{
  "kernel_size": 3,
  "stem": "deep",
  "eps": 1e-06,
  "lr_schedule": "cosine"
}
Rows from block 9, named by matrix and row number. Rows with one number belong to one channel. Each number is 500 + 50 x the weight over its row's rms, rounded and kept within 0 to 999. All counts start at 0. Numbers have three digits each.
# convs0: first 3x3 conv (model.blocks.9.convs.0.weight, 176x176x3x3, standardized in use), inputs 26-38, a 3x3 kernel for each
# convs1: second 3x3 conv (model.blocks.9.convs.1.weight, 176x176x3x3, standardized in use, transposed), outputs 26-38, a 3x3 kernel for each
convs0.20:519521438484476457629542509502407423519529535487582499439497553506503522572524472380511548469551457552616459532405433511506560464556567460449433499456519486505515408478522464531486491616514560479454530479430446496469516476443503461456493486522435445484468448359415438486473481474515540441562557454504400445513538566460563544537498441540488452511467525
convs1.20:411405510477468487558568547438365430472461497497535593403469496515502482498451452581472495556422472525520511527455388541477412556504531493433446480422412441419462506419438473444525529467514527478487495461502509443511560544488535538458446441475538515453498468483508448449477557553487550544508481458496394404544443442557469547492497536504449553464492548
convs0.21:404454562561486511556569580520564523486518611453498556476465486513521502508556585613457465470458550430485619434541452420429506496470560485448489504430508469430520575482434484440549486470630543557496423547554475421458525561513532512484550510485501449483449512567508427407509534548454501523502526489474512480458483564501471556568601554559544469558477386
convs1.21:513570588437463546541458432423552599422525559485541531491564497550516468445465523510467463472509480459504485397442498473423518516508541537512524487476496456471490483543591502513477518570540515501531523511501452493517500474473543492484517505502498483592606489469462460545498429474650550445474521479434505590463451560499554592506521492479596586519577553
convs0.22:460510514480521525481466552573616421611560426557526427564448501554510468500516469570469450616528461503442387523615464513511451528493450505583495512530465495516411546543456621592522487449416485541611467515470477470517535512512546534517511561524491420516439437389478472414571465492501472552451521522540598460526500425523499424531492496453515487522513524
convs1.22:527474510525518482486490455516512403476465424512512461557440481537350576491433547534463447565514449550529436520550475508487477490512441515545536581513512597529509562475412584480439545507407501521486504475413610500507604584511550496433447436387549529506537441482587522566547487503502490572521557586514526430491467392505510408489556482509507443441379452
convs0.23:540443411519464410581482483508532386598564363578523429454439503408410508465536519411341436556398485560472422519569430549615368575578411512512391563542358531473369477410404561422418547447439425514494517539460469484473509496476495497478521546508387453512503422401463486482475441485499453481528536501512588405575620352582556403487498473484497488542534488
convs1.23:444372406515479476542498540442464462494546532493562504564463425519459441507459453591530467588553441533518482464517510459568521454534471461435492429486521445475491491435427529464470546454471546465470585492462528464435549540518457488460451461424530446472505458492508437427482512516434440495502484478440488478465536497499548466447554493438494448509462423
convs0.24:529532541444484556485492555530452478581498458577454398583545524595509495529460477545500536541541562357317318502441442511456437576512432538493501532496462541442355529484523571558578420370377524554604463483495528509562548542555533523545595599605484515573350380423427422529543546552559548531534523537503421434520448395601493387551547553507480516556579583
convs1.24:575520494591584552476457451600578615556534518501517509477524535473557558523548520453477489493488432440511496469481494496516509453498500542514615548576613545562573526554509543553514502483450563607576475469430553575578413454442529504453497477450554622533414478449621580585477498496485475475572576554508504568517559533464499542516455493550544490487518450
convs0.25:582562563472528578424438512573512409559428415555423448599561596568531558516466493634514514506365465492376475477450365460415369509452402518493419451445434494420427605528505505432471484390456480500496520520511557580589573578560572588557555531515490430455428454433512558599557532596526507547513507533493430321453385353521427415528578575501553539511510491
convs1.25:472472509597565526547542461483559602551549557511510516488526523562480562529514589462528475442500427470479408491481574498536542509564527478508599493491550540562586519604512575585511572548532551615592448554485488489479493490505531543471525532453633665592493553475479501526460438443495466470483475489491516585517559557511573531495589582516597522540596474
convs0.26:477505485533477488502487537614587403614517380582510395547416498495467499497532531588418462587458449528387391534624441512509407555505413536582440527536427525501417576524417589511485546427415434542562488512482443492483531494499535532489506546501457430450464495397475468418558457498478473562472531543562615438534514396553502394502496495458531454514505458
convs1.26:514469491546534493487475474521517440471505445516510484566464411553406539517418537558487457568558452578548424487549522514491497484505461528527545577525529580525557571492422599488417561506422517502472516475424579502472599590522555494434456440390551499483498422495556458526535491493500479572503528558482521484495502438521524451466556476492516423471417425
convs0.27:527496466471437465486491500486564411604507376584495400589497511552506487543481506562479461612446494426301506473520365521460328560468385479462403511471384526492345567535456602490516475319436572521556515561574537492565584554551541517514568510464545429494462481570514416538530482534557480521522486516478515316544489301579515379539531526480469481530471483
convs1.27:543499466580501477569478448483571535467490550477523492585527523566512558543559567488546483491513422498531423365519517418505494481543404477538570512480586538561583618548457631543471601534458595579539506538506549519519504524479511504442497488420647554523535490518548542624566433502488448481489494526395534553417534522478590461457598517537549480535506446
convs0.28:577627642494542620428436487507450394512442404516445422635596628573504506503432494610583530401421419480418500466429409462418398486448411497461410447430451477420438589598546480472455451416470409422475476521534596602610545545563564579545540523515382372488395471497554566580549537592533517535522500537455402364440383378479420394506553583517547549504511510
convs1.28:489461478630580549588561530514556590572575551532506513444502538496495556482513589443520499446443429481456455499522517514509436514520496485496540473490496547579544534603554580557538544546564570637599445539487450435428486476499543531478530538468627651597452558503394446454453435432460468458485482475514542526534518458503507479532570541546554517511539456
convs0.29:536474461531449420532492479494489409602565388625545415511498520445427498477487514463354410525379435592443430506526447548607404597624420529502391576544367572528381490439416538423400594436421381464482456513492471484503503519522495497510511546523384428444471426468478455497483477509490447487534498494510546397583629376609602400501529519465467500511536492
convs1.29:446388404523480496522501556485501495521556539554545488556445419517463414518467467608558476564534459552537493468577531450549499458522438440468512396455508465481483493448459505448468558481471578512480582489460475443414486514501454474450482455421516472490487437463463442404442439510451478472521489474459541498476534493504541448465528472460479413535499410
convs0.30:473462501425419486470464510617364504567453573523455581535599580608576486613563472423503544441510490469518509585325414557394466518427501552375509527390533482375531444467568452500570437519555607555419533522449540556526571544509569534528593547568493484494448458437479498510515547507534525468534512497597282441551365497514403532581517474564481472542507533
convs1.30:557489474614553530576559503527468520486444544460454547424625538502620497546554464485517470475491510474494514582349473534360514501424539567485508543479528556513528549535475558553501562536483624576523554506522541543556429495514445490465480476447673564466550477485561555546456562433471519459508510487596381478520380550498440601513486590518447545474480509
convs0.31:455441516424429491440486526600396537556461602489455590549583541600575502619557495435512519473536533485506476559302427536363482509412515532352505514413533457392522433462563477530598453501531601564450534506452536536502561548519550527535602573588494505524469437467483485473514552533545546499565537510563267467524361516484411533603541494586490475582536542
convs1.31:572513497583549543541523500526479526473470567457463561422622549464619518536578487489485446471500499453470510583341443539353503509395544568439480534478551562506524526524500537543518549530490596563523545529534554561566440476502462478466490474463630559500543478498609573576422535468459515457520544496600376471528394558521422594528465561513469546477501545
convs0.32:470448517467453481467500528571417512553462580484497563511572541589596522608521477406515536456547554461443363545364424552408482538480539565408499551452516457412508419454567480524599402449396606547485483461387538496494532513511551519523597583594539514550452397375535485432483540524546554477560515465572346475550407521512484545580522474578461449587537573
convs1.32:602506474590557532523485514563473510471471601458466558458597517468580471534547442497488404492504497470492524583371399528354507485391522594450457516431559579480510515507477535543512538500460620507500542496478569590577463509518457485461485460468625512500486441434631592585438540478450483398530565480619401416501401552507437573531438525472410506451467540
convs0.33:497528522518484516463483512583607391600519368574497397578485513531520506502510477590472462577483430506347380512624448516495402542500420524565448518500422518484397563561449587522479514378398453563558475499486485517548534498509525547511490540501492461451459429408510472469547463503478467566471492516552608430543498385554496405508485496458544463494516472
convs1.33:501448492569532493499490477541526456492496455513504473581474464570426583516457565571507469578541423574538409517595504505497521485505451511551569559532552592547574576520419633499405579512411527538483513481410565487473584587513562494429457446393566512477521455474564465523552480475510476556482506558517563470509513430524545450475589488498530426460413424
convs0.34:519459454535473440534497494487519404576578404604549432507474498441433499471514512468351370523401456572467400510545472542627427597631452521522411560562388547523393485432392528443412573454419374441492448514481464472493503514506480495503505545520391427442468444442471460491483470491485438480527507497516570422577648401603602432497522508459468505510538494
convs1.34:450383405532492501528520569492499479525552518568535487561422452513454426511457472629541476582517458549535495485562504462543476478515426418454484382460506456479489484439476498441474552467479571494474583501469487447448491515497438461447464445424526474481488447472466440419450447508449474466507485470476533477485527471529530442467528472463470415531478417
convs0.35:428492511529516527524602570484637441511565453498538474472348425497475538528513571571506453593490483415324485450569497482501461479502486500570487555583469461541434524528435565524477443377442601516578481466477427439476525503527510521536532522478597474497493410399436387357527469503496476540504478536475585475486562444448535443469492565461513555515501464
convs1.35:550547561449497526414406428504500520466481449556570478577416492528426565423537586458402455463483507500509448409534436421476390554598447474522456523494471529614529567456506550465533521486511489489410449477477501513543562535461556479437486462444509484397485502498544537593602366487573493508434509576435533525408475448567638499487543426564543500561509511
convs0.36:546500494481478489492468474595533335648490346552432455540501561480472507523525463538363508582338404534438467528560349546517316529486401512513352530472361484438410594456466574393370517398473485561482525551523531527573550514490553543501542535476485414476512458494494539561532476528497471524494527480545552298584501304539452422498522506472542497531493471
convs1.36:465445457585519482583541498452505492500522546464566518570557428563486519568511541512539492519560436552527400442477532440532563432573516480501519504527617491537585559546405570551457626537502541518530533530459540471419556549506485518478478481417613537513544485498472408482559536453449441516469465473456479519436575539471608502458619565452560450479476409
convs0.37:448486570524532621539604643489530479515470461480406474545473480603475530576475539574500503556482512451415591434477438405405404410381463487496483512512464426436452544506503570521522503459553592541605497546572469461532526514526524506521591565541550500569482524581385411509557528577536482544536508565440472444396407401375345431494525575462491559548540511
convs1.37:572591533490535521502473448534638576498542505515523492462471522507466527471535533437483464433499464404462433403499473457530463536591468450510488496463492527539501522535580544537516554544489512532547481484495477526576503492464558516468523534478478583598536488507540546597483419504548465511444512553462530510439499473517600491487530493491599533559558466
convs0.38:530521519494497455483475456479485387534528390551524387635583575542493531568504509558391481488367514579425402404493370468518369530547408438495376442511387494493373558510490567458510593443384417498561519507523562547543545530539570556518565559523431466581508471476545563537526489571499507548563539521386490339496533354563547376501557550514527488541523490
convs1.38:491477426558557516542528574512514528502636583476582492512468540505510531565498539558486474519513414512514437410559533433599497419527421433496567420567573462531519589548511605510534603512497574542515585528485532484483439509493450509453501487417546560526500478519556475496479491526469454512520397460448571517474606508453551418509546538467540466548514426
convs0.39:497468554502471451576535545523519404555575421542581390512502539514432468586539510421467483513514389545537456506518464515513480537543473481513480486531494494520467437510511519545427542597518536525489491495564434408392549543529541550527519533554473406386482408486367352371528511463501489546543501534502517448547529459546567442571500496548526495519469499
convs1.39:488462511469440441486482496521428322510503419504497506552366530520462578486495517579491480551506453559526465519497427545503380527524493556531475587566529511518511590465450531467458589491469522484392567469511610504477547515464502476375455458439557504442556535541554485506507509529452541609524509467494426323547501337547492418517533488527451490450377496
convs0.40:537432417508475423553472462555527371628530361561501446463447513424443521484542501452340462569345480546477420540568401567582343565545418533506368567513352516447391507402412583388400534437426438539511517551442496500491507491468510511470537547496402459528498446402476511498477446495491468499518544487542577367591571320570522415480507476493531480554534480
convs1.40:450394397537489481536496523420460476485544547463583514568507380536458426525461445565543466585562443540541452451509530446570533448538490460449501466496531465467507503450405537472449543467457560463477585507443563472438557568532471512480460464429555448485507452482529451444501544502440425504497472483446480491467553509488567482449559510423506453498469406
convs0.41:549488465525512420481476443481493419538546416558554446573551576489501570521518540547366479468379508597479454412474363479551382538591452456496382442531403482515429548464447543418470586469405328488537509491490530510482531517522562552499558558498342490559503453460518537468513464569502490546584568551408506401505583416557582447520565541520534496555532499
convs1.41:466440393515534518551533583482478524515626608487588523514419511470427482529442496571470446534514421520519437445563554432594526415527477403461516349496518440485481536513520572477560591504516551509511614519492513447458465503491443510462488489428509551546503482524529446460399468541453444487546463464449550504469573521437554450514514526430499467544522452
convs0.42:520440470424386408499491483531359532596414515571456595534559550544516517631549512478436536458486517495509539506422407565433408596491479504413492536443510503348503488432530470485520504495544542574489584569493515509456582558522572533519629599573484503505506504519475482474527541574552524526564549514513359465569402454577475524586564484520491450588524527
convs1.42:566489430603560491559533460480484562492520610466498513491631491509537470559514442503526481481502459456516504500345534466403574453449527535419544491456559531481489519571518532529494570550485600567552567555550551539506421457477443443435488477478572567517542504538555517509410510467483443389549528460535411533447477620469481572507449566494473513478527523
convs0.43:473470543500483493532538607551562405570569391566546380552490531542484476568548494494486434558526417549526441521562481502507456527497444499514490484517477501501437475532487542564462546556482504554533474498546411419389530522525541534512506541535472429395483416480367403319544484454507479532497492535525555464514504432534516424561497525512513499495489504
convs1.43:532494533484476452468454441523465346522488413519480464610419522530392596508470540556478441579548435570517433517520471554491421494524471569542508614567536553508503583469443574481435571508435475500407568514510617513483584542473484465391448476414518489426575524539588525537552506514448512597525552511528488390561496374541529401527554466546519464470394497
convs0.44:499542479480473477599558511522417474488490579470559557431480540523518472565557463427500528461556470489623503517411478507441591454523600472430511489433563494499548458473518468512498478595558602511385536483422455499484520491448515464462497466499481439451436480425449456462447494470492556453517569461514400504504473620473530600550538443578534421540456471
convs1.44:450447545464446492555562532398313506439414536488521598374529495486498483503446459564488511505428532514514519494367428557392464572473543471438466475427418430398452505451455451466523476491550487468479444465531464446535539528468542527462480459503508449446500476511477441480515567528529581529519479451463336489528368497550445576503479559478497588454526589
convs0.45:493511467495473465595501476575414504504508573432533565424499538537531471591571455413513574468558465503593542569394476523469563450510574512405521506428563453471557429458556470504500480587589600519379526501402456519475518500456527493472518470478479461447445469426437468485463517474509560440538553458568374503544493591454502573562538454603550431569474456
convs1.45:494467526497458482578560519397342504423393548440506611402549494507530479518446445554504484499465526520507517523345417546350463531472564493444455498422426452430476542465447486480509511515535520485491452453532483467536521546503515522475486473502579482468525480510503450482494602506534604541509470441512359478531365511525458605461469576457479595452525582
convs0.46:544475401542494437527474482475571449526583406532532422506448478504439459497418481499493493597518421525430471457566505462558470496549433463498463472500453472490437472526506527539447464453463509488510464486509478500525485455482497515515473523480480435391463451522481475531544470430553463457545431481452584479484572444508556439516451486468522526444507480
convs1.46:478391441457416408492495502503429355488479425512512486538399528492373543505478514555543457575512434567495431556518430557529427543548441536468471560471449543461451558489400532437415534428435459437370524454430540430441639610539602575505498529442502474441492477475473456452566471506455510558485553545521480372530500355566535411526569475505500489437424534
convs0.47:515489396530527438549485472515428426518539460524541443486511541532528557548538487455462524502425517616553435501476424538550469519557508468520408458521471469493467472447509542485487567560466498476513539515458493502483501441426515488443534530483439504535497485394443483511456416510529489471573531483495504443541576491535559500484488483539502429538515478
convs1.47:453410408507521500553555570450412432506550568467574560497438520525468455556472451592467447573515446517505489535489428529586470508524479515413434476468468495507475556452452553473517569470520517477490560450471516439439529538523469520477446447452533518459485453468544456409417561579471499564523461457513451377541561489523553473503535547460483516530496502
convs0.48:455474497538516490603549558553523413529481541473445589417433503472511495522597536593370517530407557447551600488530349482481452482424546519463406518443475450387551589426420536400521484489614557608500476573475470501498526552480527523440504461419510485496463526487477484476515489568448511515453567485510502377510496524485420574513628516555596476555521383
convs1.48:490523553458468520555520456341529574450509594504615566482526418559485431461432504486477461490518487457521474398392550462444559459560586431474492436452474439485521440523526481532512519565552502483527463484478433484490520513513559481508509506538524468524540491468434417520559524465666588436477437440373452595442458582438598616468523562440581580498609539
convs0.49:483537455577538485543536496534569473495565513505522459508439497532497441504469469533482463567603477419484516524559516479542565490532485473505487489500511479495476507509468482581509385462498534481455468443438479483505487449464496508483459489463477419402383437470502437526526472430507501457479461464523570506497558544495527477541496433507502492471465477
convs1.49:462443531455436492506496460466397415419395429489460497534496505469479513515486486541477432568441494556465456491468409532454390557498427536525468500443442513427416542441435563415441496448479436457435495490507499470513631601510576544490523509439501452478540499461485476502565459481510573558495530579515462462491376376549479466559564447515519548466463565
convs0.50:488518475482485503625498477542395484509487571455546552449485540495493501577574499430502539385546446480605504551371474519432582444504595474409513496402567488485541441487525426485473480587552581501408543507414481540484549521461555498477529489510454466475460482412453483486470504471489575443529585465527344498515465616463502585550525471601541458573495496
convs1.50:452420541513469500570569527362334547424427553468522617370514494505493509513439474555480501497423551518511511498350424537372479549484552464433461474420419430416463513458459470499556495533548518505512433458532451426529524544476518517474471458511579492474487459499464397449519606526511558507481439428484345482533377520547469586466497609478497600470506578
convs0.51:541518426553516456530464462493576474509575487515513452496444494501465436494444463492485484590573458486488483479563515441547539486531473448491463468503485471471443476505492498557480410468489520472466471437473455503517468443459477495501453503488486436400424427486468458542522470427526498443511458468473579501480574507494537468521453447474505511442482494
convs1.51:467409493445418441501501492469382360472425418512488490531439521465424529503499497528520441570456452558474436527474405556484397549518432531490472542444447515435424534448410524410429501427467452435407509468473526449474646614525593563494511513442497495486500506457472475466588458496472541557504558557514447404538439371572504444548562451512495521446435550
convs0.52:451542506511466462573567529516430520484535602440543533455491514525522450557538447414489503470602498447572489518404536497473599452534577456410523501472569452488530439455509507549548452541547596497397502483396433467491503472444509462469506478499471442400403452421462430462455511462482555456492544445514402557509520639467541577562539435564494437541434465
convs1.52:437472590423391530507514509413343520430415559476473562404547523424529479501451471572477496508443497498461531477364440531400444569430525477458478465430464453398431505453463469447474428465546453418447460469527463477545543515471539515467532469481482428474512468490494467505510530501514582508561537496445373521497375494555417556549480508488494589449540589
convs0.53:506494444480475476586492466570418485512516549450532554438508552546502495591551458403531568483534432529591535582393464535479548457511563520414502504430555463481553417470555470487462501596571598500406560501418479534493526498459536503482527481479481473475456472418428484514475500455524536421555537473574373483546504575456509561554512465594534451561482477
convs1.53:488451507530484471601578530402346481444392530452505616419531500523529498528450448533508478500457517526520512550377407558380462544482548498463452529440431482448477559473443494501528540531529543506496455454515483463526518564508498528476469472488612520469518480491480449461505622527486585546495455424533379443554403497529476581448482603480470605465493569
convs0.54:497483473486521543571535510559565337592502339511445483491430479484469474483518530561435492610484469502509581518604362499548355464470421455508369486457380484463469568499415582508424477436544540624543534582504513519530525489444535525450524504414505470522484513517480531540543419464510467531433510523526574320521513342478454461477529526503582523551531467
convs1.54:475443519510479444568511462398520471437524549511634555587488363511414528495477558462462459512573460550541402438465512466493568503589525430471485480453530529463574522501399580545464564542501426496508437505455528496469635591537559536530470535444546488498489477527448431541662528472523508520449483542426482530453540537522617515465675565488619506480532455
convs0.55:546496398545481440530471485481567457537590437530537432500447492496445451494453489481490501592550445534460486470563504483563493507543447460495450501503463487486438464515506516552468458465486509485499475457486464505515478443455487504501471529486471451375462429503478474531528465418544475444539436480463579481507584462515549442514440468452518520441516493
convs1.55:472391464454414431497489506490422344484475433514507486527408517490401535503476505545543443572492424569485429538499420551519422549546439521461466549455452535442440540465406526422421514427446459445383530461430540444453637602535578567497501521446494476457483474463482467443568475505457510553497559546511465374540491361581526415532573472504503496433436538
convs0.56:542451391528494464595496479525588356573505333517448486407391478424452500513546530504382452609393413502459546512584384516532350509475398534547365558494321492414405535456392585443362484397517546578543486565520482526538496487445507516455527510416542485500492515503490539527491406475523466488498510469525609350551540328518468437481511493476552498539521458
convs1.56:463450475512512474563512495403540500455566582496667549586490392512410464464453496501511495559575522509535409422488528413526569486603505439423473485440560492493540533507388545533497558522501494438456468475449516440461592590559517537548496503448527435463460454500441403519617501461484446491439472494421492498404565527490628495399625535433541474480482432
convs0.57:462479513557533480588556563546500426517471556464440576446447505489518508517585536606374535508404580454548583468520361468457448490429538518446396509433475454390535596428439514401535492497607533603515457552488482497524527559488534519441503455426498499508465526488488498490513494582461517526482555479493487387494474519490431549523651535567596462546497370
convs1.57:493535552436464531525491453369544591432521587503600560496516434561478433458430508492464469473515457455523483393409563463439547454540581452476491428452477448478509436525552465533505504562542500497545457491496430502483507493503570493514521508539524509563523492471434440499514490481677578444511458450378467609441463579451577609495508542451587584509617544
convs0.58:505533453559495457552508455513566475496592498494516447483435499508480453495474463484469484576604467453500491510557515456555549475526492457486468475503489470478459463491482495573500386469489526514473453434442475503493467439444480495478454498494486429409416448469500464533508464427514508449483464476502570509486570524480530481523477426497508490454484501
convs1.58:460447523435410475509504486444390373449446430503480504524455509441462516486482480535506441570437473564487443510463406535469397553515436528510477515446449507429415536430412521404430480434485434424404508462489525465498639599525582541482521511435480452478526500454497473483572479494482556547530547564494447432516426381560487459543555455502495533451458549
convs0.59:454542494507470471583569524522441511485539599456546536459479517526510438555533448433493501481599496440587511526419541499472609457536570455417527501471582455498537455465503501559542453551559595496400510488399434469483503471437508462454497468486473424421406466443462426466465506448484543442490531445519413556511518639468538575564527419563494429531422457
convs1.59:435460585435395522512520503410351509426410546477473558404540518435529482502443466566489499515444501506471531474371438532409442573447517487476479472439455467397426510459462493453478440476543467439443467472524467468543552522476545520471532477478499440463533472487492460506505533509504592520546526501445372517495373481552431556542478506486489592456532582
convs0.60:513489400524537438542479448542382463504512518484521517463516547502514556558528478438448554455449532597568453531454406531505493487526555489487419448482516454471524472406518487454500540551471513488507563476393514519459515462428528486440532512462437504541504466373469531505451465518524514461572550477516449463517544543491527566521512459557515420557498474
convs1.60:449403437524536513568583582435360487482530572462574592474505519528460437570481451539437464543479484504490478574459416544526482495518541512421425468456464490515498545461464533492568546505554484476509504427494512422473517542516467502477432451482550543478467442466559423386446618584471489527522417439556430426552545544518543578489518598466487561525522545
convs0.61:454522466596563484551575499529603439501533454501520462460380453503503474480480509565494450570567494375419566490580486474540529486525459492537460507510460482516472521530435504539506376397512556495481449488477474476528484452455490522485460487411519448414430477508500442529531444441499494492454449473523600472495555507491534467519482465508524504480464418
convs1.61:466472533443422491520482439465447458395397438526519517583478449554433503498471529500439422517477504534481439444498442490451394578532450517531442497428420523458446533438456560446460497473485447441446431483499476477511632597518576541490496501441490427469482494460460502527606419496579562549451490579484488497436401383568559488551577455518548532500488550
convs0.62:555480404550439405600492474484508406563564395567533373472462495487439543491511515411442511570446430579482465497553497540587442555576392482533429543523437493468407447475495577519441554501499471486496483518522460503525503456459506502490523533495437454493475453465454467527488433467523455484564486486506580473582603417557564369495456478514518501516528478
convs1.62:455398416501484471529508532464456410492539506460563517548424506524444509523478472618588471602573427565516463504528471519580460491532451526431477543485519516500486582477391535482437569441449525475415571463430581483449584572531505552486457465417528498445488469484513441463509503540436491575488518494476488410519554435518551420466550476473496453481432469
convs0.63:527503438501513464606506463536418440519497542470542514430492552496502524578543436401513556471510451554622510554413420519484545458519556487443454491429530458479533422472534461469465509616557569484453550501433470532485522472428515468442509480477472471500468483411419474514464483462512541440559548458531401455524500573453516550540498446569521427543468484
convs1.63:451421500509484482590584551402313460446428513453537611401499488515492478526441447550491497523425509523515505533424395539445463541506552493427433482412410450427465533445443473460536541505529523498502466458515479444509545555497523536475446456493570523458486459486492433439483602571492553541501457433495366420542426499533482572460490572478467579465491560
convs0.64:589511472556524475550524497485456369568509374565481401522483529487485531524534500508382571533364544605466451483535382525545377525550382496533369517506395512470396527451505608494501578472437453587508487564483511533501511490460528506423561557461446546528494519467499531510474421530488458514553519493489546361554550345555533364484547530523537465576568464
convs1.64:489490410505521490517504531464518545461619615490653535548462405512433427510462494547511465544558453499526467419542580405582528423543440456408504449481525441494485553494423541491521551494503501498452591512473535510485508537535471529494490475434498550514457472538532467527527509531463447557545450493424523527431607535472572437432570515471507452552548443
convs0.65:491528434590550494530513479540608447521554387528505444521424465535496459486454493567510453591551455435428534528587503501546493508522443488541479490510450484501469529559451496556471384403470529475483475470499493537555508478487506539497453489399492427425448470521508506554546455435541454476482425476548604490520561474515526460538483482478509522466467441
convs1.65:491439511485447464543492463499462432446382417508496497593465495527385534523493529506498434563499455540483416525522436554465402558536418514530486510432461540454460565467435608479448540482468468479445441477465530433468617603527581568513489512431540479458497492474481481488616415473493532547445506579524526458509435341580537420541607468519541514479436515
convs0.66:526506455587489464560531520533623378594554355561482370524438499507502505534507538578513463602499443464346411507655431520528406523462420545559408553519387511481371569560407617540433472345345508531584443476492480470535532501513506522516492525484548416429482409450480431535538450497501450548505463489532630393543543357535482372478503530443502509496482513
convs1.66:517485511525499505483454461501525504485456460502534484634488470581420550510508547545514467529497438548536404453568543472517485467533443474497538518475545525542566596518435602492469558474439543543470502477450571493508562558501547510443470440393572524454502495477551523551608446468483465522482486534434538508460511454506580458466593467525534427468421431
convs0.67:497557531499511566539541560634542426609471389542396388542496539529514491544534472594453524567471447491379383544585437506469391527444437552547414500469422484422424600528488591518471524412446474610546494489427497530526516501506537531542535586554461503437436449403457488480537499534474515546493514486552544394505436368504379403475510537505522514536551522
convs1.67:505479476549573519472480432547523512514490502500512507571502367581478534538447550511512467549560422568538431520543559522510531458500491521524543554537537558544569537523459571511429548523447501546560505514440604554481568589530528503454446451414540546555501470458590506484526559468526504553515517557534511519526523477507532495496553527472536452476444410
convs0.68:502534540509517539503535538376550558440554562431526534577482525518465544474489555553526519558474475509502528321431476382433517389423558421497477431486491379467497545540482557495444493478487580473579465443538577506547539512531532520547556536549599488541497447535557514577546558601521530561522547550321456493366457520359435520483496570448501563495531525
convs1.68:544528493539578560480531527522594537507570511528584486522443584479433590440496593435457483427430468435442431438580398479572422548585439501564400497521412534643499569498559581529598556528562497533527412491507473504551495478456542488475515482460539601590437532500495529587539387472523413458419406524475584454497539470574584475506537506555535515585525509
convs0.69:456486465543483493511510547572606398614575407577567404573429503535464484495510500541463440583519475531434412520632460506559444551550422517581448520549444504538428503529440587568525532459429450553578461510487447447455526495502527526494492540497447441485459440387498444419570452443495451533450497541544631456526553420541546399518461524447513462505510465
convs1.69:512462497492484510475474475515520400487489442518504481571438459547348563515436535565503457578539440596544425498565501531485483498506454523521552568524539565516546561469416580462418547504420491501432514481437595526494603564499550488421451441388492505514517448507598505541552481516474475555519556549497534455534495428530522425480568457523523437468388476
convs0.70:478501490519481492504501509647595415628534380568479417521424511461475487512522505571447459575471443533420404570641448536530427542480432571577429555531409523515411562522420568489469547428424438570551515524490451462448527496489533541502507544512454428429485492418478440366560468481491483543488521536597623431557525403534454406480491511475540485521517496
convs1.70:476433478509491476469451471509508459464503472515503496574499386559424512522415536547494485575560439584545413502548542528510530488505484518533572561531563554510575561476421579470421556503419499506486510487464591502443615583518568500439464437389530490497490426515549470477551512476519476559508507545503514505520514471529532475500585499510538436465428417
convs0.71:532519553528514557484524517547601400548459440531463404484463523528491583525461517677526498578445509408332427449509406456414419519477439551531428499487421491462364620519449557474488426326384524552588441413479461508592536546548536550553533523530561498508438388385366517582528492587506494561527496500481517378460435377517492421477552579480535527515489528
convs1.71:557521527536529523441466445510576584485495472496549489577491511578453542504493570460461442425473427476486422406503570423509489462563494478517549516422472577583558535534510559508491526472462549563566427471471476505554504536506573554475511475435584620570443497446495553572536410466567483488488503542458533606421493513491595524460569495508584511514563454
convs0.72:572555569462468483516495460496451423558521439564510426567554613539498505512461471511510533400391400534388398515468451550484434578532418563485403547477399557481395537536535484440452549381387417426467496496482539575601541548568541547562522524532346353423444422418514530561508517563519522525537478491524478389565495405584524398541552546509507534495489539
convs1.72:478431431648535511581550571527524578554555557533510499571552543526502524533523552591579514478466468507493470446543521432543505434560509500495555458442528508524551551554498559511489550512481697602531529509426426420384447463484510494451507478437621572529490512426381417433437403440452441419513499483497546515505538493445553505539520504533505460486469436
convs0.73:529509482516501511497533522500615379582535410572521337499422479563519502550491496596518469626479484410344414479555397515489385534478410528534415530498391507496313572552440611518501401292345584507557439468521501477618556516535516512538529517484609456466452410496502431594537472533559471511514466469504553357527509349554534367487493530440454494498465511
convs1.73:548500479574516504515466451505577543468433489488525485615504519588446539535558569487507460495478451493516426395555538412510436489550396483580525510462546551603589608507452634527485569486451617563494456487460553507546515543490554528449504450396653544482471467421542539598594406470493466488483500548441564530403501442495597442467599473531522441526473434
convs0.74:497541539553475466504527449493553493555532369529638421661588519577482467567510537503483419506489345528459594469499474465510426489605433473491469520505397487565434481536511502481375587529570422421500439519622570471489548524563533534500535532524427380456435481606622447424573516471482510485505528553467519479516546402502593399562489547495466512517515496
convs1.74:453476504458443536554456523510598473464588518485454485507457503517459524512476465577590488544530425571504394508662476441547516504494395528633579471516542477480505613502501580465431653537449592557549627548479518547494500514460485504447516528420458491620588511522512477488438414502496461473476493472502621436500538455496528341527606446465539445492431470
convs0.75:464539541523484471492503422476578452524566387550675403666560494600478449565484504523490355493494352546489565461528463479519450498633418456530471493535423485576411490566486460509398587544553430389472448513615546486539542521561513533509502517538435375443426459592604437467590499450498484491507500537464542466525565423521635380550453541484467510476498502
convs1.75:454475503468442519561480541502590463496584469498434464500423537544440528512478483595595485558534451583498396514685428491538463522489373521605537472495489500487476616502496600452429642517461596560516598545465502520489505523468507521458501528431462484576572505507506451471455398499520490480464477457508637412505534378521514321506600421463517437504412469
convs0.76:536485467448459400459441458513477408523504423544460505604572607558528558604528501529465474484458550585444407420462372483474395526484451488481361474492403511443390541469475539489516559429408466458577552451472529561529564536520562562549552567573469430562542450427461619521516521553516538545560541501434456329492484354541502439559542479502468469479441514
convs1.76:524478424604564501545518570566477537513638542462530518561530552545570546580548545510433540504473421495497460460464506456571535405494508551490562458606615530560594604554509618519496601509469567560508576528517565527454441478477467476461459454419582589472513487559614545493529511488443457490512472460511470520468594557471515545509501552480511481493509460